A small self-supervised image encoder, trained from scratch.
Model: 3.88M parameters, 32-pixel images, arch vit, norm layernorm, num experts 16, layers 8.
Rows from block 5 of a small self-supervised image encoder, named by matrix and row number. Rows with one number within an expert belong to one neuron, the router's apart. Each number is 500 + 40 x the weight over its row's rms, rounded and kept within 0 to 999. All counts start at 0. Numbers have three digits each.
After each expert's rows are labels from the 100 images, of 14848, where the router gives the expert most weight on average: "responds to" is what is common among them; "patch colour" is the nearest of a few named colours to the mean colour under the peak. Only what is clearly more common there than usual is listed. The data: pixel-art sprites of 400 made-up characters on tiled backdrops. In brackets: how many of the 100.
# router: router (model.blocks.5.mlp.router.weight, 16x192, trained with AdamW), inputs 128-191
# up: expert up (model.blocks.5.mlp.up, 16x48x192), inputs 128-191
# down: expert down (model.blocks.5.mlp.down, 16x192x48, transposed), outputs 128-191

# expert 9
router.9:493495470480446571534479493513558451509474527453498514474454450473520450522536598519463520553504536492563495489472486475464515556505481443461571520475559526538470493452514485545471452532491512
up.0:551476462527494524544414463467471504482490540473463442592466512473448473453451555502489450506464506467509456546485529569524466446497479495476563512491442495493525470481522527519509500465470558
down.0:444539457502419462561477429549520541442461518488464559458448499481512541549525478488508466569433395472452513446542598494476493541496512464435531474455519536500488509501488452526517480461477548
up.1:511513528472521506457518480560478506423506408549466453481532500560519495489490601526498440468478492410431485526490472500484468421512470457524488573440551516513489528543509508526414557562477540
down.1:426462482478589545450492527505486542460430450518493457475551442417483456531477435488503526441517475459490484482490477440510472614532524511408521531529486501516497546494505525538551465498555505
up.2:508498530418581472565459450563507566543569419457452487546576499481479480581490540550517423474494494527492526486484580498560487515489490483538541503501523443499458446503468510462479452525586538
down.2:462424533505457469489513508462492467463477535568464500521486562459536429505540458535495539473459424514522437462430508491429454485535473547481440509491472550465500511504467529481545509512506575
up.3:512479520521591566484510542546481470502499513557478467472456567484519506462454486432482537476387418501430486507476511435593512536501448519531550478539506579510362538517518439513531518447548495
down.3:400506487460532557527507532502561513424452469486559547502514498492497526485499472547480490481479507523498400455509481578482505457520435544465505525517453609449484584548458522536526521463483532
up.4:484493581493514511538529500571465487471509461440525509470485513423493511528509505531480442469452476492513461504505555535578558387487492454543549555529633462498504535460459514539558545577432581
down.4:526548514512462538554456481490612546486536468512544459434532461532511434502528514510491533537502530526518545521507484500483534552535530491469404491519440478557453475502509440506542455470448400
up.5:490462546511560459453397551493538429505442513480449543562548482518497409511446453517444481540469485480523478421489488534557456489495565460533563479444501466480533501507505492534531540426505513
down.5:532543461494439474498479479515458508482519493512490506547532466475452573536539507555489555466535473528510463488415486556514453510537500538517435454543486491497503464423533496586493463475513490
up.6:528457498465548458513436456506479470511473537440447506502442491469471496452537456465526513503465432534465556483492515503376517510481497515537475556502542489490502507534490492498465507489527557
down.6:597507493485541504491526545495452494490556503454519488492557536571515524572574570515515456529486585561495569476476504534562493466509470508506496488496493476507469515435501451559424486541507454
responds to: teal (27); green (25)
patch colour: brown (97)

# expert 7
router.7:470496423402449502529437540489491453443487529481485502511536429485499449545462486477563472529491528454504563572594517492473481474508516485571558495484486592534455472528452492512471452490499463
up.0:488474461487528543467526467562558523472492498450473498558483471441463452539454534516561500488525508461523514447472510525421551576502469465540545542479536532524488523523518475523430558567502501
down.0:443516404537462458514516496504503439506477459475442591530490571536534517556487529402471458551553609510568527530519456533468486523553449417443493482449520557560462507491563550496523524537473485
up.1:534581580482521478487545453544419550477527490569506504522523478557533528503607498557544572508526449488461483584481491479493439515485444483434489545495469426505522560503455500508539484510469501
down.1:492427473502488521518489548579521509481423543518515461472451511534481464504497392571457476540511485433521487420439510505468437546513549499493523596573429551458485477515458524533510517548548487
up.2:487560518478508568493472547478503504467434520588473501549452449512519473517389501453492477445547489550467535478503508458496490517449521478524542455608607481499484504518498520518497522429483482
down.2:486590459570538517442538586392535547478462468457504507521549555514497517580479474506522439518482508572512533502515531466511493494455467514449480428493510539552505525515492571495552592452579532
up.3:505465550483488539549481490543456538436442541553571441440525419432478467464500494501569394540497457503420442513482543468521497497562539504499443499486483492513550492507553489566536558527479564
down.3:570526551501556483525515447492423513601465440468516532486476538519489490490478485473428555485497501479527499500502542465493537506460529555570503566517451520465440497541534467449509554494553529
up.4:470504528498536479498517443514457464523499521519503511522482469497559542531521533589523494512484524476424488530423530577433525481557469524548478469524439477482507491521530393448425522548518515
down.4:516539445457499471517407525533435454467494494489483466474502478474534553447452469482533473484475439514537487467519491466441524453530434583506498537515484554475483464546487466544567519487555527
up.5:493523497456481458527456477503457519480516532434529435497481529513526492529531482509508464544526463466413437483553453412515458498522446597486541482518463582544446508471502503482472544438503463
down.5:450475481516535546518499469484448486506498404454507478541477557507446481517494523493501520439503499514555482423521517509525462451493536538561494572573557522469456503492536462443601451439516457
up.6:459453529465538438512468465439482517395468494590449490504479456553470418440494486511494521415499540519497520506528524561499424445503498489543484512511492500544489529514421520449461522546581477
down.6:583580492506502476461460485477427496511524476424518507480518507488508539495515549551521413458515421461482530561459572476486472502455580455471465521478542496519472456536471463493568592458505547
responds to: yellow (34)
patch colour: black (86)

# expert 14
router.14:509427472455440476575523496397494566494548573528457441474500448546487453466516466474510531469460527464437503464518498524508443492549490469490494532527553517509450486523474457578542462457496490
up.0:518453572533497467513486477443636489449534458533499449485497498437518496525401556452510486495534478545465558462471532516568523484515522495484482528526515447443488546456567495513471460482519514
down.0:537476510450479549522572469519505556470460515436503562560542472624505526509442439562483506490555515452507511546510516472427519515442452528420489479507579534519442463512468520473490467510477475
up.1:527471564576485511492462516487514496523537426474527476542538532484458553481538468493572461467516461555503455398461528396435446491508534544484451513533514497610543545553535438473503482505527542
down.1:450510468464513565476541555503518546511547497489541443490522526519521452473592523465524525543498560484504459468513529559497457514534515488537406516463544504474555494465510494501510470503572509
up.2:474458536486531508519485454523543524522498514460629440551559523573559439489500432520522532509430480502511481467514521499433478486446592495423467496509455492506556397567517525510458460514557472
down.2:448536423448476457470533533552517516501497404530426598544505452478556495524472532470413514499549576505532532523485540519453464482630506499562540499565497529548522531498518511513525506528471533
up.3:499460463464424454640482527525483530524501535479495414483551485441535522558472523575443513483550517501471511447518513565472480454478557546479445494505480551524512508478516507522470496498541491
down.3:535525516566506505467468516517565539490505480489485536487542509470480474445475480549501496493551455560441451473399507491560524556555499439519462500584544508584505602558545486466557551488497517
up.4:455549493464533522495484488513574593480513491497466505436460540464526500501484531515544538487452475456455489488466494476464512526489431532442497480515484510606605418483618434476517543500475561
down.4:521471516554447504430586487531527547509526526525496477457443523559481494574463508497454497484462478508501460512495595526449570494556532491540471465531500501516488505527486498450452480487420392
up.5:492508515532499483566523443463501535550453439426460448476536502484481511550489524547443490523433442469541584569489560507530494487558454502525599502527498529524447502494521423492464514496481537
down.5:532479548490549479468554519479493481527548419475474551454553608477484465519492462506511516502554544520564546459486533535479484529476520502464421555488502574483412516469553507448528431464473528
up.6:480500489573464472456481472492504507510514470436582444463506555530525484488518535559574534448497410470516462512489535503522499484515530474506464517446541518502540520514559529519507526545553470
down.6:543520484465500478451417497533546470488509465506540440510582444507502416566448520423537484477515466473422508492545490509466494481501452534460531493430439464523536513550468472428492534491459385
responds to: green (60)
patch colour: brown (80)

# expert 13
router.13:453426447497530499413542542501541413457443460493496461447486495564532495517424429435553486501504494477498552497564540485464467536519474496470476513550408571553467559513535471474471486439469469
up.0:450536478544513517530494509511466485481546516481454541531547498558486524546435544485472556488426466470506464576388525420493477502476508437525498505488484528533437516548519541470474562463500502
down.0:482498507498490524464460493528518567528468530463534570519476533500498483527487519484446570488542573516469531519498475517505454506485433491486483548496439490494460569420433491460474496507507504
up.1:505548555585427483541473526541502512454529458489515560496481494450480526481441501472461487538530544475538464542465451490462480525426521559493602564449402542548436500494515468466448508466517531
down.1:498513472590499460497467475548547538482489547497492509499516508543532450514467549512456469455482543477514525496546437470556500478455507421494509455498571494531447443453522570487487497437512556
up.2:452571495500478499492445491458516451479534477535466527500605531420506484540434516514426541599522531553463409498498465531502481517523452513481579537435473588477561494481527418440524502476530523
down.2:482483474485439497506517478528581512447491449537472392491433551543647527470484486473555493470478412493551430460478487470532477465473518411478457512464464539498464480496556575509562448511481517
up.3:531532509488473405527411501532546531490461538521541479519466458512473487478529493518561545475553509553504372427482458506515495509472546505531472478492489507501443505492556535454544474544522516
down.3:471511481439422498531462560449523551484524490508442455467500445539470476486493526431490424511509505516543517529530531501532547542575532454449458504534497467500532486449536539520538447507559528
up.4:486452503564558473522554475498447484461524490538448512514544500460468502527545481533463422538580463468436515543549571534457428444542413539489517479489480506533504474494507548459531460434598528
down.4:435522512518621541495454522496506474418517468488550465499481462507547508382491492492533447451476519511474415476530565495476462507521469476572492489482521462526544497518500561500482508556458534
up.5:448478535517516540457488499556486432440483485415506459509507448465498520484510473532522471459498492476435512502507456506522518460470605490507449463480466442499525505474484460510489512597484478
down.5:556437457479516429504496443445516489519542541492485459483513469551428523509490492465522513507466512564476602447449515453563505463516489587485496480581408489474535517469562434432522497476541437
up.6:462481545485544380528582532490492551589572490505512473522540558515500426441434485559529504485506493469438540464477494501543526454568475519513520409514497526516538475527477503537505513458495452
down.6:554479471445474562476525462514488486568538514535498491440463520465577531518512529491459453454464562470569450475494508476487493537479499533557499468482502484528521573453475501431464396508464489
responds to: white (39)
patch colour: black (100)

# expert 5
router.5:473438531492533481411575481548522473526525502417513506492545447432490487460445548485579454403574542466505496462561453445487521547525480498515421499568527464477476538478538540548502444529523449
up.0:407528525512496581563561508478467489455448527485464571493539484489447486460471497554522527512516430451527507526503509487535470490509570476495516516549509546515465576468484538498500527498463486
down.0:505487443511480471493482505557489502454535514509443554548528532521558505460464550489484438481520491510501482505481514539575515488512546481453491503411540413518476548528486486512530493472563500
up.1:547495476483479459449422498548465396517531453491502443519474520495536547492566500479434445447419509510469512490529493486480494491511472577506479495529386478530486544527468518441592559496472523
down.1:497520390505522489528529539493433462474552468549608519546498478506530511530458492513529465561484534424538457450625456595492444459478490513477480516509500507473453461497503513527455439504407480
up.2:512540499491481538502501508501474519484565420532454451437446484537484495547501508428475513507485557388490459457490469542530464553524456568450393588495472558466516553442473553491504510512552547
down.2:547506523559543565416514510463547553524482507518548483546479595506436520506534532568472527558539467493534487518489476530470469483474452522493463552461528525484546471501483496473517452588541435
up.3:472533538524479460609545518502464528553561508438548506560511499445529476465430473512443504490473518473480485463495448513542512456514488504483442507509460536475458509490494456548511480519471508
down.3:487492482487534497482473503439469474514595501551456516441520527476547530465470485473533409581462550515444505484510512523561460485611444492456459520517478538480508447556546470477434452536547530
up.4:389506519413549476457453502475612467580556557525442589483565481493549477533442463469522465543508568449480478529527463520499462507420456540534467463514460488504531536465523560453492475461493472
down.4:495527476473513526490497514501502512469436475521531425495499457527522527569566501615507541469488525531543475522475487478471434495543514492557455576443440507488527550537491414523472543457465477
up.5:477524481539507469419510531526480490496516560513452444458481522467459505571514539547475538522508528539468529555488485450557499475496474426561539549459538474496483521432488563596543541499530543
down.5:433468433531515515510483536542556464477564421530486540417456521494548492555510502499482487618497482463430466469425546551518504497538512472466439518531559460529521475577491510560462546471486548
up.6:532442501546494461509571494521556504489560477522523478517450499470509528476527585490617535504502593533507549480548509510503465489480495496498478496525593433497531495511461520575527480480482489
down.6:448453479518462558471563536486541473588555485507524466473573516466465505562451443512424501538450503462469471528532419436477525492500450521530517454626495498512504501553556501487505452521482496
responds to: large (97); pink (29)
patch colour: brown (66)

# expert 11
router.11:567491570551427510419558526449454533563536496525488462511446571570454567439511556472514501532460512551504497497534473507516542527528582531520495441443463462497462562501571477511486492556503476
up.0:542481508503501476599517546580502543494559491462521531507469435563496557493474473528476523497599425483465467489474522497468532472488495508490463500459524577549506446504455455556539478527445466
down.0:453506505528563444552488436397457423447480459529525488546460506464535462415468526462484478433478500486517473480430549556575549476494547487534511453462515410501512518476432572506485490483492531
up.1:550531518500469486537498440519409492532513558471508530499490499552427490503552465493487509495469480494432475516492468459440516536497524452546490427560602616441513454490471474555526552402570485
down.1:536463487518510495478486537455524559467468602492461482527486506489464448460511507421497557485450507519570466464498510429528476500437461467508502492506537560444519513516473516587495540434414506
up.2:567511543489497461561490527434531514444489465527509455574518498489504428507418517523578501535500481504480554533486520490495532478499593539527554478430485487489501597444453449458475499514453502
down.2:560507551457539508428496456490556559515531468490500441476522526534434489510470484480505527461495525537477546522547479547464460436570536468524478495501384500492514493487439506477463549486495503
up.3:556479501506544426491446472525509567453568531451526533472527498546475464435514597495494490521452442529517470528548497539466465504489418501579484428480487558454456474429541485480471537587517536
down.3:500469499480532464558509437508417439505523484450566496482450497477489536545557434497478536414523438449489493463519546469381484544498557494550507498528475487485496521530479490477557544474465503
up.4:458530520537444448512478535428525556520579525526474497601500550534511583549502455439524480439468590470450513489415486518451500506479432542555502543508506484529539466396509558548477505499534501
down.4:557399493426487498477576511557544540458558603494526514503504553484528469529520569545538420527476457545492545518472455506438506485460590494478463475524525603473443522468455462569462520489563472
up.5:479459569531531498481523514498540513515574562498469512521528509470489467515430525489553468527544523479442525547512410474437509527494487504515517491493540489477579508449561504608486427589518453
down.5:458476466433492514512458516553521464454474499429574497492478491504541494398468499543480453500491514438471512519508522517476604547542500459572493551505476545501524485523525502420495510418571474
up.6:493507525480494464490444442472490451462558508475459478532520460478514520551535456470491500461502493472533582496454537584463510540499550521452451537561532487439519517512540467549442453554515508
down.6:527526546453457485434538482526438503561520495554497514495511489593532474468517424472509514490510560489504527486528527517512501522527554472505513486472516499551498511549503537513456498541570495
responds to: large (82); black (25)
patch colour: grey (81)

# expert 1
router.1:557433608543507465518547486363464538493550487536517534451447544501473526443519496505527537439483506558525542441509476445514496461528541489532494524505536491551457496548468466514510494515547520
up.0:578480496551516486543451506479526502460520513418421450544512472453480521460535463524415537468473520545447459507490480486493499420508538493524513455500505557438467554503486515511462546488514544
down.0:485489523477457427511536548517529516543525450511552461449462498498478548461508530501502489489504510482537473493455442496486475526497545492549435469451434456530522512551463524490440494524429505
up.1:459515476488517510506455539491508420477518498507509524562468471495522484523545465462523460463492524446558470541532478470513510494504434506557455414467528479503475500565461552525458466517575476
down.1:481460510512455485463519522480532474481406504455459562470522515516486595455455515485493482466547521519405561437509461477549572419534532433486478546406454525464469506459525452540515527505476424
up.2:534507521529476451492551524400533478448493487537450526511511507550585442488528559507447482455537484538504498507495496493515551505496466475509503465578492500529478481531502509513472449493453536
down.2:487515500546512539505444554506534533495482524448430505594535455495499535488449561479583506530525510499524510400530462499476513470510557478482561515555505514494500514512476443475561496525556523
up.3:568559503466434555495565543534603515458485515533567542506517497530520552478514467485466441500463524573480471554515407503504499468431526516454515515439573518560546478520497501562563506409553557
down.3:494472578501495483559523519518417492534499490536519497448513460505442480497519491506511555516470546507522525456427549518490445460506571510440505541502603542521500508491529503492572537514481501
up.4:514485442509489494527522484495477530503525433477441565422548536548573523396497502503531453461426522550522472505499500561508440501566438504500483524511392519550489524485417447450487548600475494
down.4:481594550465506452491509519503571525428479531457563461467501460546513448487514473556454466492448447534469486493518544432505483530522526470491459396538484514485584518446464488468471529498562530
up.5:473503521547575528520613417520466517537472468521461467509550530461485520464480559513523451491512479512503461491502505548470519531515530456460381510564495513542540515492537527589529495479563512
down.5:574492474503455502465499556501505546500499618489536568478492527512498480549503479436489481498489578582512498470532404473454534533473468482532456529482531541526455440509484457542467471523578481
up.6:509449513433554521485513391483492427489475503486575481487459492509476515518495524465410524460408451551515536564480510563459514565527496451456495604460455482425533415517537538490532527467542513
down.6:392501469516441516500534562510544514525531505479546477450475471501439503549400423514516458515436475507450435502570472498524414480463442562550554517539501524545506478548557458523551505541503523
responds to: large (100); orange (27)
patch colour: orange (28)

# expert 2
router.2:473488448520479463448502539502522492548476491449528468485445469531553489481456566467465461484531504455486582487559542515454524524534510511559545485466422504473484600450499453488449459525544448
up.0:445560540563529484550471475461499571519547468476499473506506463441501474471508465527470553492520614500500527556538460485528440496504451490564557536493417524504472519465463489523604505528524502
down.0:534482513527517550475517517610459459424492527541447586535519509493510442487413506499435442488563453551450408447526509480528554494508460506524476516489535492489553461471465433460460507590486551
up.1:524528544497485494565545476536522551499530415546566500582536530555544521528432548556501490471473506409571485526557520516446580471518570556488515471413494481558528542456457532503462468502551458
down.1:516509511527499508443483437454531450438423493539494473507532543506495423477537532529498427476445516519530457527482480593559513526487505473498460528521443467498547474539533451459456558472515481
up.2:574472467537504597548451544496495553558470518467484495510503526495543449552501455564537516481511457511465616552481482484514494512440559471473469575419498457529509483489480452567506499525538473
down.2:526508463474490457533525522466600473476557514463511497512537501433472488496528496525548537511460490430566483429544490519620579511469455492527476543528543485451483474472459453486524473558514464
up.3:464491476454482572554469459548467529539522497478489571473480466491460533485546488478505514462524455475512502514524531467463549528464506490509486442464495490445516465494538502517619496545497497
down.3:596479526539499556473555512493465495496527504465525516487513428483535480552453492482442539549465571462534443536526464518499497502517485487433586542478567474447450586561466493468451454542478417
up.4:495454475581448495526449485434489505399487444447450503534515508489538476507478497498442511503500490415439570519539527558513446569513495460533566480479582494481559486483499547478495534493523560
down.4:467539480479470553430507497499527536459499518518495478500489478537508474551530495425531480503449450519502612545507531507533477416522445509439532508516493602553502427450475404613517542443489503
up.5:553578493522472403566518461534452439499563557571467503510442540509616513509441520513450511529525521527489488419445433566555514517552526511483515474466483495489494518547516499501410513525462551
down.5:559473464471453470467503570499524546524460480567460511494542544491511508405501535492543535501462500446463532437532491541495475459519543466463483410533547568480493471517510490453531534451518490
up.6:575435510575522568548513533388606569514496560502448501467532552507509498494453501485498459491426518470448473445480503424487512453482538446544484527430481491523465546520522495486477474518493498
down.6:583503573515472472554531486502504531587437524492518503441512474524530534516555442516495569501439472516541523527513511509537434501466465519453454517433525497517491499468487490503489477516433448
responds to: large (89); black (46)
patch colour: brown (60)

# expert 4
router.4:449456458431434512454493526492530549490431506506524514489475477507496511495495518525495478545584503447444480470502475500515503473509468482445550493468516564540440547514532486548426479529477526
up.0:511565470521526467513527510533485563494494478522533516461542511555399506561510460477584443460483495534409592547505472570545481470509524500524490374548518497463479470536462477469484496501490570
down.0:402521460487481515426506515488479467440524458501520440551536521473519505502495480546488445500557410495505466447537489511485534540507474518497580538542490552469485507522488475434488538461592473
up.1:445464484479501594467576496492483496412501540513561521439453476531488525525469462482505433455484515498513547444522493423541492472481503483539446401517493497454435536513460562504483541491532507
down.1:505482453485415504461527552494502425506496551482454471501536525492456440451511464579442511434500549512452541446440496579504469476486438505496500472526532466508458595527481474508537485476481507
up.2:479496455538536533491495506554513496572525504542499461516551518533470538495447509451517521477535478485481562479502499525452458532478542579551482501586457538535516481503515473500450430443573477
down.2:507518523583522506460528527471480491475473446544508422494519510566468523528445481501528489502560535555480534513506546518521531581483507505430424467578438514494545474469528498497524470467497443
up.3:471485513536504553478506538450541496431501441473438431468530468515495584552502536475509564497469464496460598516568551514508530442454539537493447480583407426513510518552491527494472521523501407
down.3:493470554537503448517569469493506474469499571596482428521540397548471539462514447517494509452459516561477504567493512478539470441510479538402465424518440454463515477462488474465543446485531455
up.4:499504593537545559504494450484490471513502496535507500484510513493450469496473556510427474513499580514531533462497461555534508596442429517543481459499484566477543452510486503443536508603559431
down.4:534456495499502521423481510497467534473564541487495487440502573522435589460502577483476464419524476528526488477508464488489535472454465524459530433491529438448482565531496472493511485544499539
up.5:524477498479450485493501484506523505583526468499489519576496548492517489467544482548445493535595548555507430487546505460455464509462448492533501516440509514526547434509443496548479449488536582
down.5:464495527470588489532417450502452533404541496552480451486549456459496528432508470467542547533459466553469414545507529458500482486459467472431561477496509428572523527512550416509564497489489444
up.6:465494539511527524550502492556446574564466533533520438521539504466498581461513533505587504560444466486442510487469507507537432463566572495571487513497441392506399467522510553573444433515528533
down.6:527475530548449472481559520455487444522433397525573522446491463470569558484450474459434482553568441537569494502588492517573512533503485526471553602553476511531519455453603519532511584524485550
responds to: white (49); pink (27)
patch colour: brown (54); black (46)

# expert 8
router.8:563461523408403502526527495477541510509486563512487475552425477490485520476507475478579536531541516510556447509492544455552492478550521490450531452452481528463526550536431524497587505471436436
up.0:477547562479484554452499528520458512531463448515432523529451509526556464499550574556457525524599487513467504524496533511440471520614495459527496489531447446538511442571480548523459508563525449
down.0:534510447469509475542539482523492491494466566532513528508505506510506472542506530446493510504484472531599534591560573425540461464556476538389442541486564535499491490449526478518571549477486530
up.1:432487550501514512464535475512559520549552536509489512507489509480534495508468444484517485488505485510553491502474445449480510531558534511507483482529560557434512529505508562526416385514507516
down.1:464542546514509500478506534477490481464501418424522507488520468415483539470446490501533472474473448493410512463505484509510486538625513493465506500549466478522531542487509461437467508558498508
up.2:557471515497565454529531504530455514559492487495571528433517559508508433510439418511483541538498471509532493489497443496544446460550482440485457532493618492492467482473443506451519494542569526
down.2:463439533496474527532537485569511417545547516464473518516487556516539448457528500546495533439505435518527496522499443512506531478562525536558535483522544548509550534467455456441440508490500505
up.3:614499548465543527504476521552442496493467456401467515516593548565435520477482474600531473504475569516483497560476496431489471506503497538491494509529519535589492450494483480441466531526441503
down.3:522386500509516546492475470498549523495486450461527458500553482515494527526466475498584519479468504507520469436468450479546454451472481565499500473521495485535498494526458562575422544543554436
up.4:471439542454582428466537524464514603464462524480408522516511549474439470563439528449442464505511469478567500565549457513486530491482481550557496549525499460447460467499481517519438486620552498
down.4:453464548503552516535489551491502442552505494481545450507463474437482479443544593527499473552478475526476529491546433463512555458385534516510510473444488503560534527486459535504469542487518467
up.5:508515444533414571488452532482439557534437488499521501506508493459498539551475567479478489511553581562417426528509478480469497462504475496461478373541484503544468486478485512467551481499571482
down.5:506563489490527522502544429446511484493507480534465491535418536544511512433472462469502584480511466468441531582484472467546418520524477492532414503422485485558557464528516522465556498442505545
up.6:503444504489470530504493473510561506521443438513490566586481504438462481492509548489511539467564543472495477475505478516501493503483538507411489496502516579473519433430589579479466475566451508
down.6:510495592525463488557514524521494550527466513514471519452481514474513531546497461514453531484509456508518507600493471469451493542562490506485479537492474525469446496469474489464469547483566477
responds to: black (30)
patch colour: grey (56); pink (36)

# expert 12
router.12:480558513507484435585438472574499504434438470540528441503522492495567494481548395481493480552522497487449521506479479500507474437509540469614446543567455427480501446523468514524525518532524519
up.0:522506551488513504515483459462503500483479443379545558442498535491445458508477517518436501547491516470538431455536525490485432539499410498476501509471601582493521498509466582523472469496425496
down.0:525500504479559527493505436440592487481489502517544465502462504520451521432561498532477470472425510517503486502553510582534456462512472466500489483528454499518467482479611516493564551548486491
up.1:566473556522577405477519512529454555524521482477513387581521526506477483484474516554458474498469511524563497442386453474507401525455456445497537495539463495490528490452575488527484503528517505
down.1:523521499447509516474474465456579520446583504512512480356506530505461552575580430452474509475505489429473475481557520473497489465525501543470426414514507460466560516442465442497485509571525552
up.2:540479510486521419524486414532532465484573432540438487588508519532464490526486509518436493505444519470496486508473442537506545551470547524469450564518458521490539549410524472457532500580520520
down.2:402500463542453497507515569447460505539554513465520424481434516377519554556555520519529540498516385576484526494545534409503537468528530498515527529516539469483501525476514477517405553500512488
up.3:515499560462507580518541509462493590484530490500479421506465521444469547390487497475518495557468505453498429537487490498553470496516490469497481507493509514527589496503493510489456567445558537
down.3:488474432467542475496509544481615522497493447436440476520477463496523473476547481423544534514497514452485492461546465473415467502460528505424500477512517525484487471518510506448437436535549538
up.4:500553466472575481544488532524473564573458510536530532510445484484531432470547462462457479569553478505527483503557493477593478488528492496424629480549510463554510505535474557578495518459548512
down.4:423463523559483520468545484497518463469511521524525512415474519513592451533478479521575544558602501485487489506484460491459499566518492494480540507586452595490427498461573473538546471581419580
up.5:508451462492504496536479544426457553494529480494531524364514467468468516510472566530530516554495521519480548501553493495487502532498511532476481476487482506461539447532526570487491428452448503
down.5:522532485558467488525466537561442452507487489509375485594441421485497501459494496512473459570570483538516469548455597538455542495490489459521497548464387502500612445485508480457552546448476519
up.6:563480376427503526433548484510486467457513479463474537541526475499471486460415463493563503511497492480431547486503510448460467523505466579533500452535432485478509437528501555504499511516496557
down.6:493468491528533538472491494586445509608533457489479494430449487490567518536528548417521481522517560451534505490420574451531531527463451505450499559459447489462519563475488431496498479488563440
responds to: pink (40); grey (39)
patch colour: black (43); green (36)

# expert 0
router.0:521520437509509477430518506511506499475511437475501538480459577459503600426445584468541497449521535536527514460529513466525611543516465497470477520462482481438490544521528557497468477552563448
up.0:514425462436488501492565483510451429423481453526491509568499521479483453486552531521447459464580458542511528579510505574440454492461512447483485458466522515486557562601500568460490485529475496
down.0:458553484443511487581505430412460543444410502527567497500493549567498574550422539483503547514461526478435572477531566489570555480514433525509568529459420515517540523493566475452485515464527544
up.1:510447453505522594518581482535553535495435535474525455508502457472529470530488553507515469490456416511526474493580520475536474544474511577510487493534502451523514469484566516486540485511487514
down.1:539536543499502462513541461442482513501489493540530474470492477549439464487548474548553556445581503483500556497467494544493508478539527519461530460550452539506519486483504495548494497501510477
up.2:563459452522553471583487451471537544414572490560601511499517545497525476478517454476497517587552423488439492516471541549422502497415529485463438503416435516434483555497459492539443491485529527
down.2:510508494466465487505526523394510517550515518512463457497511530531489535539472512483502436480481467479500540460474502501519515490525412469566429388477555551521525474506483512506521526518470533
up.3:561487451482494526504495527520464551580473521471427493445446546447487578493500532503441530507478595498515524564526525463501523513504496493457521477525561617498497505426490548534466520517574533
down.3:453588493464539435447499470545534518450511475500477522496504490503572538540499377441504544456467470534426503526431369466482609550447524515515465554448479541480491461507539468517483487494452484
up.4:542480443454519562604531527483494418552554422420546491441553493546508494503515475487457546476459474541552498580539480491520520503495529517465483538521475547508494501505496494500445527481499442
down.4:576514488563527490479460501549494558491477481475463519479503454454493520580545470448477427582467463515465478458561513490474479531457502446481439502506545485458514446428527504529548534470487484
up.5:595455483561521439444544441507465495513573462524473488498511492527553477538529490470490463413474535538442463541472544432558487447497532507503529516536491464500535527497524506497544605470460495
down.5:477489547496522487443568511503490587556517529510502577513508594482518547526517572523456562544503551522532527517539461459513465451560490504514493490478530537530411446560532399469491480450442502
up.6:538569507496554522499563439502523492452511479464505587519450543465512479408450511467561464512481542451564520482471529517529520487520493495502426500525496463430535471529514590515524476534493444
down.6:480502478577459411549461455552516419482511499518504435505480569551434522496461441496550490524529587520505470482489470480479479559553505486521455436525524433466474525436522493535481498563538502
responds to: large (100)
patch colour: grey (63)